A small spectrogram VAE, trained from scratch.
Model: encoder norm layernorm_no_bias, encoder num experts 8, encoder patch size [8, 8], encoder layers 8, encoder width 192, decoder norm batchnorm.
Training: adamw at rate 0.0016, 10000 steps, batches of 128.
Data: trained on drum patterns on synthesised drum kits, 26041 training examples.
Rows from block 5 of the encoder of a small spectrogram VAE, named by matrix and row number. Rows with one number within an expert belong to one neuron, the router's apart. Each number is 128 + 32 x the weight over its row's rms, rounded and kept within 0 to 255. All counts start at 0. Numbers have three digits each. After the name is the row's rms in percent of the matrix's.
Before each expert's rows are labels from the 100 clips, of 14976, where the router gives the expert most weight on average: "strongest on" is what is common among them. Only what is clearly more common there than usual is listed. The data: drum patterns on synthesised drum kits.
# router: router (encoder.blocks.5.mlp.router.weight, 8x192), inputs 0-95
# up: expert up (encoder.blocks.5.mlp.up, 8x192x192), inputs 0-95
# down: expert down (encoder.blocks.5.mlp.down, 8x192x192, transposed), outputs 0-95

# expert 3
strongest on: ride cymbal
router.3 088:078136167159130164134147123077077125178135119069127172135072166132160067176163132108097087134105142084124080138127158111096056133175159189145124105154136151103161128159151133166089103156243121149170168144169098094092145185049111079103114184106161123096120104118127113094125170150096201123
up.0 074:155083105179171103128117122180175100078121148140108135127084152098053136125113104168136136084139109159123102087111113129169151110075125120154149151201198159107147156139103200078095095132148091140129111120125112142130141127108158139099130113251137139114129130178108113140167126096155153121
down.0 059:115134112061129078136094100151100128127134131125118122195148160136116155111141126112045143131152126145163089119146126127129126058201135123078101122138173095173123137122148029134167159064106138139153153150165089081146180104085111143104136159106087159141142141100138080080117126101162096104
up.1 075:162098131178124093145127146149175069212197144122138110127070077117076091182134171131087135128135141073133109136149112156173116130066092120136144110187167144124130121113049209117079082111159129110131107116072076066133068118124154148144154152152118169114134119093105100154125121187137128139
down.1 073:132114147101101107147118162090117130169165102117100133111159134118164088129146108152255132207145149123091101073177128113113124117122109138114097162126001122130090140140145055133094102125174164150140156157145122127114134150105118138129118153147101110155110132139162165116125088141105088122
up.2 067:099131134094093128158100131153136094148059028117128154150156158184144120128104157113133124174084110100082185142139066097224143109076097117146129142102148124123083088166101217174156148123140173134143064081110114134144109116063146112128143120083155110123161120091109167124151067076085076117
down.2 077:120119122141134098184162194119131142086168095157125125148105150101067113162132137129255137098144120127116092107109108130085136133135149130122126113113000170101118166087126142137094102113099139122107104171115123186146119091128122127144095200158125133113138089104166160144146133151128166093
up.3 071:121119170111111154173157170208089097131151120115155096143119134138186129075132109145096156103119145114066101084099122097122083145090098146140143135116141143157101094127133112097107128122123141124140103106132146183115112093108142144255151146082153133139081160140154165141125127150163068140
down.3 152:130125130117104114128116124141120199105128131163140123125122112143136072146127152133255152129129135115139119111152123086125123178077115129143130143131011145113133124103120196127125118125125146128106104116132118145112109126131138143117092142169125117112150150096159141155124130124127129110
up.4 077:091157154148154143149124105089144075106197105110126105014147075088217125121150138131062113144159087152112160134138161153160102145131137079147187092118097105128126139092150097074079156102120152129181098152104103154107090108207072165175148096203082087157127133130148116122120124081148122085
down.4 093:142109106100117115133154120083134148156137113140147141114090101166129048115125141145255165123100161111126137116135136099098154179073126125165136140115029141091141112108140148126113089146127093137122104102127085158101116141124136112129116165122126143151124130101186165146099105152126139137
up.5 059:123141103179124124092156084090121096119154121169131059186151158129106093119074166096164115126194079113126148126126077125148065120164162122108143139128016126133183070138080074158033100154121081161174140140075107133133100078112109119166143180163101130119124113109154160120062116189148143089
down.5 066:132105089100132127127160151117141174139095143123165108062122115139127077157140087115231110110129119088112117142145125116090113151068104148098098130124035162052155102109140202145078139156126127122078105116146139186166121120145091132123113118128136132153157138126144131185100135137150087099
up.6 073:130152128160177159117078192099071126099112114132120177070114097125155100065153134150156102102158118154064171133084065073056122174117103089095151131106142120144093105124191080119166171113095133113125113138155120076062155190091088140138122164153066119139137138121142154119160151165166132154
down.6 069:103118170169119099109112100103170219125111151169107052107117117084150113123158118081215169148095171123103132092105118130120124137068091142125101166124009175094149098080094159124145147146126116170115088136154165142091053103151132131111102144130109143139137069119140163144105083141092132117

# expert 2
strongest on: rimshot; bossa nova
router.2 121:112171109169130099097101152133080147107083143135133149166118144115125223091107090154112089085222180154129137121149129146145189099103158068135105126150145110104190150115087129107123149198098091149162167137120212164152154115164158149160099081159151109097115211102103141123160040128143170170
up.0 081:111131109123139091110088105139185152164077206166114135121150109141135102113074100140121174162113101075095179079105099140181086119050117135107140076135164157120128142064113150087146192099112129153135130108121122150158085081140107139201149129133118135113097100097111139094102086101170091088
down.0 112:101137121126134124138128141105095194090101130139094138103101100116137089125122136125252143122117142090106142105137138150102163146104134122108139180114038155127132135125149125102149126122114125136106127133153110144118107150148145130129110139181120145157133132115142167156141083127166116101
up.1 062:113100139079135165149129147061154095073165121102184137091101098167134119136119144122103165139116116106192156077076115128147139107136139082091128083122154083142116110168131096093126081101198108155143138182157123100119121122090124157138151149147120156121138118074170094108126047168102121143
down.1 065:137135092100117168189132108104116118107126129119107156134088088120053175146130138151242162153128125160136136108130175121101103134104138147075093154153049074103123183100148092132088112121141152159090055132094130110159129136141161116120116141191123086142159097135138143136130182167186128147
up.2 098:112138123167152166112122080104155147111136132112102119136114116177111156158127152129128110124109113111112127104138157107127081134104116137126136130134119155079143103086131096077123084051091173133089133135137141142148167133085170104127119123100169147169140156135145114157128255130247158043
down.2 088:132124123146170074134116135147113101155099116126150123127150137127165096074137127117090123109158129079082090133093126093130126137174149127136114133130180109114115086161154155139142154135109095148130121159103120098092120143136121153166127163111097125129099178105138056143178079116097108151
up.3 060:112066108159154096119172055056169065095183099109074183100151154124163132126094191092126127180108133123087122130112142157126125109152120128077165127090145073118135090068178094113106101142137091158105119195109110101142113103111156102157113128042157114136143152128166156081135085132100152100
down.3 055:104156133149160177135188106127079059101145109116132098131177075120116096128139107067096139139106125164145124120151083081135106084124131162088075105115156116127182117144128112152106076131135074194098175159130175156108102099122136092158118126112115141164131067071108072129098144136147105102
up.4 131:152119137119135105127120144175052137051083099106131161120105123073108140028093098135066117099128126160098119099149144108113200137069109114093141142112062096146111166158123139149153152190109095143144155103119192141114146161164110142160141133169137117128103161130139159171134087112136137179
down.4 113:116140128140142077102177166122160204083109054135121085114129114141074123134132140140200128098132118133116137123150081146132121119099126101109124159189041154113115145112105147120182110117102114158128134114143110118132164121118116137100152137180131124144120096113156148142156078130150147126
up.5 083:109123100143114126151126086106152151093154114038107072162116143135169112183100189067131044130090111155110116172152169128076078105210105188124107132141133104117125051121106095115092124059169136112117109124151134069088094185096128118102126129134126139183118108120165113076153223172109129117
down.5 102:125128135123121109138090153176107043118146126121154132117129134140159121067122125185046109139129125172120118144145134135159151124148095156127166095105194079122110100113146157159129130158100124116138137146102129123140159151145161118155143134119147166142141141124131134107128137102134129128
up.6 102:166113112116174137100099154171089158032078123094131098135122136068126099024126098158122169151161151134075120095112106132049151148123126153123121127131117118155119144149137134168116167172096106140110135106123099133162119172135103131174157149183149126136094130121088138171068044109085089215
down.6 087:147108111126125095159110101105147254145109109196137111119140121125081109182102143109237157138124151099118133116096140124115121075081127141108143146143072162121149176080126129104142145140122146153138165143155144128132134137144089115023145135184159147125135093123140136134129091132160162124

# expert 7
strongest on: ride cymbal
router.7 096:090133145135085139085248132138108101100171156133162119167112105113158103133165134112118094143137132071092075126140191170138127206151123119136073158177151180113198127132141164129089119137149088127178122155124124126139160156106121167084129164141130127138206171140196139106185119151158157170
up.0 071:151136147094045078115147108138145163144136136208164112090094155157160093236103093094119116128094174099085115154132077119176152117085162126150151183159195153164160170145201116100170157144135120174145128153139081118136141108124120137101099063182100164135115135110071137131173176158105102127
down.0 067:173186162124120168103080145084087091165155172150175129085152153137146144126173147132106121088177082107165074158146170117134137130160116087168124124107167128096146129130125108165117147162145091116120118149146173124126161160084125116136185127100164203109128099167102120107137193131113111139
up.1 088:147136103138119161145081115145116114125100047083161107053136175130176123182085102159106147141136107077105149140157083173183107159096095117155106109147085075139088104087198151132203145084069126144113148137160113120150129089143110108149149155122101150100117163119137142116188207142146101144
down.1 071:143096166138132103118147108072088120120164045108156096066123155107067144080114201105183120138115187120115103187101124202115126085112163082155129100125060115162144141141154129128160071107133119155116123120115104116103163124108160123163174161112161144172098095104113087128135090126138139144
up.2 088:164139175144105062115136101154125149144116142113112131060135104107147098137145171167150119126103143178079130160145129139088074152086101132103162143139077134130087109167060148091133130138133111136066109081106162190139126095173149112125141139138069149192083094117122110126131102080101093141
down.2 080:143122150099096117135103111142129156154055100129131131105125135149151088163087116138227125131121133108133103139180138132121145136079100108151178153139099155078110151111135159152180164120089114145122125142102102132129085098057180110086080125140147139122144141113137121170103115142153085116
up.3 076:127207103135114182169178090109076158155134148115159097121146105133155115069210166116110108096169185079128094144093119088143131163127114115135157139120181098089103129130166094126132137140142109123155107108087159117132100166107087148100143145136092113095169143106146180155150112167106111183
down.3 065:084166154117142114048108126117124115150144077158125144115119162154144162124149136167097132088102105189124180172194141126124133094212190129140132054108186132126167141113105069143104167141141126121143170136158104103158231124130082167144177165138156108103161137137160101093109149170131118128
up.4 077:102153151172064122138126105083140129156146165120098124113114127159146118172161182130138052129145167139158103129078156088195116139049153149126153131112172106127122132093126216132138088111109125113095114139107173140171158139124152137097083159114131155140168186128168078154159148140075100137
down.4 067:122154201128108150142169109157125110115116136099119115150170082076127151129176102110124147156187116165110144181164140116133156112190108153156145062171179108129159108116086097106076106129110083070144058139099126121136122114105129146197128163129119141186140088122044084099108123175114119219
up.5 104:139125106130144160129041119180148139122148159105150194070069140124195116103075146175075121115171131181039113111164129127121116130164095147083138138090114142145108143115123124169099119124083114167165117101138109149093150145077157152162122161154100096126138165122154158122118087140154096155
down.5 102:158099128112129111127134129133133184085081150147093148107105115125120090105124118139205162131143151119101150112164121118110132162067168129111104151102015167093121103146122150107078124118106175100117118096112104157130087083129152146123109109180121137158164138116147170179108122137168132130
up.6 104:117166129147078135125101128146134130244114100148139082097091166156184107205114102131168147138100090090177127192111157126240118135130103098133148127138172131087103166110137127133184160069105125173129142117151135084131183111099153147111166127077150145119133118095120129094107179184085132113
down.6 089:168075102115139144098136149138136050164154083089130108110161129107110130079148086093033136121152148112119103151150137098151110117114067106106125085136177086165130112162118126122121151157124122142124158140138108134147175148120111144207171123078120122136142095169079082097122106157076117152

# expert 0
strongest on: ride cymbal; clipping; text has "clipped"
router.0 109:085137124098080187091127068089152158080119122170096081147111143134126127122125109102098081116056131111103115132141115123125085122143092151109176129131141135138133052170130157052108101118126085092130107102124167153120115094139126113131093197094139141144121088092107149076191178096155136108
up.0 092:034139098085096116163148079124169149189104049178100072146101114163117084201130131121111128098111113044183094151120097142231134114101056129130151129123181130171115100116114181149189135071112114103138085093123145102119124123125176136135125103089140137102142120128128131130134126142121149082
down.0 110:135108158148173139124125103183083067105189110105138134112123132123150148089160102148051109136166117163069098142129139144133145097145134100112147109110155114140092149131177074120121177172103097097153163136142131127135137112119106150196157134133124155141135103142107141161121082100119103155
up.1 060:120101134114136106101122132133140125087162066111111165154119120112085128104152165080093128124175122177045174115152102164092158133136152172151100153123122151163131099168176095188038139134123107162116132162125140161124085158099123131135167128123148024151103112111159115092114107135175103178
down.1 118:125128108090094120136143130120160237120093110130127134125106113162115104145121125111249135127116150107143126107126129136135142185073125135126136158133052114086134127144114175132114090093142134117103118133136128134141089132130116126094098122150130104145130136127136140144134180126133134105
up.2 066:118124122086122138167102145146165148179083188089168132116172157126119095119185103091132143083151067144168050153142142156154108119128127099145088168155129102119170025141128187174136118129177146108171105148107116146074114127137168108127121132065163143158124133147109122106140136102131080098
down.2 051:161147157155109155106094098080179141179147144044111099114137125129074124096140133103106113139154145101123146108093128213126130102114150079154118184194136111149164139122162147115053155116115099155114140185100147128092083114192105072159172123155120158146079106132097096126114101140041130163
up.3 090:115144172137177112126136185093162148170076182172133166138110194106108114090122106147159156134120128168165133127168149140117144109070157055160115071167088123096141154085116106132158171129171120118130128121141192173093118156096171100105119124137131158159056141108080154165091060132108131152
down.3 113:126145141143160084129104091142108059147170137115147167082143146164146161103160137116003109127125148116132129127121127132112092081182114119133142119146237119142150154122152073149131139150145113104153123148113120134143125135107121113129137119092128132125121122107114092119141093100115115114
up.4 069:084074125142120162111174078139148122169079157065159198103103129125139140129144128145143137172136150089111097146118118132141129111144137081086072105099160118142147068097159155125111150160146117107147118116139132149115146168124141148122157142161102120195122064145072178082132140117128110123
down.4 055:125116131109087078128111108105192160204133134104106144145128159129185194100076145153095149110087171102156118101080131155200118100124169113121104088096159149101180119152104138104158145158118190176140135164131116121147111177105128113131161121154110098137156113137110094129156110118135143118
up.5 061:126134098146144122110153080128093120210112133112166178166182125173133126165151128148165111087078131176148184135116101151111114085174132191082144108136131175104189167132137067142092156110140141063155180092121161120099132131097116162131095163143115147125083121120124147144121072119074199175
down.5 081:147105127109147118154141174106115048149170137136138117110148138165137148131114151101000129118115099103127108171149160122157120102119121078141133120088212114119154106121113165114092149140133101117159141128117151156107154118089147134109145096096114122143115120092128087086119138149141122100
up.6 071:130098130123065171125125110097105112144140125138176124172143147106210108120121095143131161146179153104130114136139108102243152178080138123144136132043166102113100087083160171147129082148128130149154096116149117171127145146113121127089143118102113185165233083133171097179103110121137132124
down.6 071:156088140129102131118120162115147124120101141089147125145163119135114094116148116162253093108142128154151103129145174141129134192095144112127128150116066098071127123136139158086137122120121175130109162158106099100113146124181143111163152138178114108120151099097159134178129130096098137109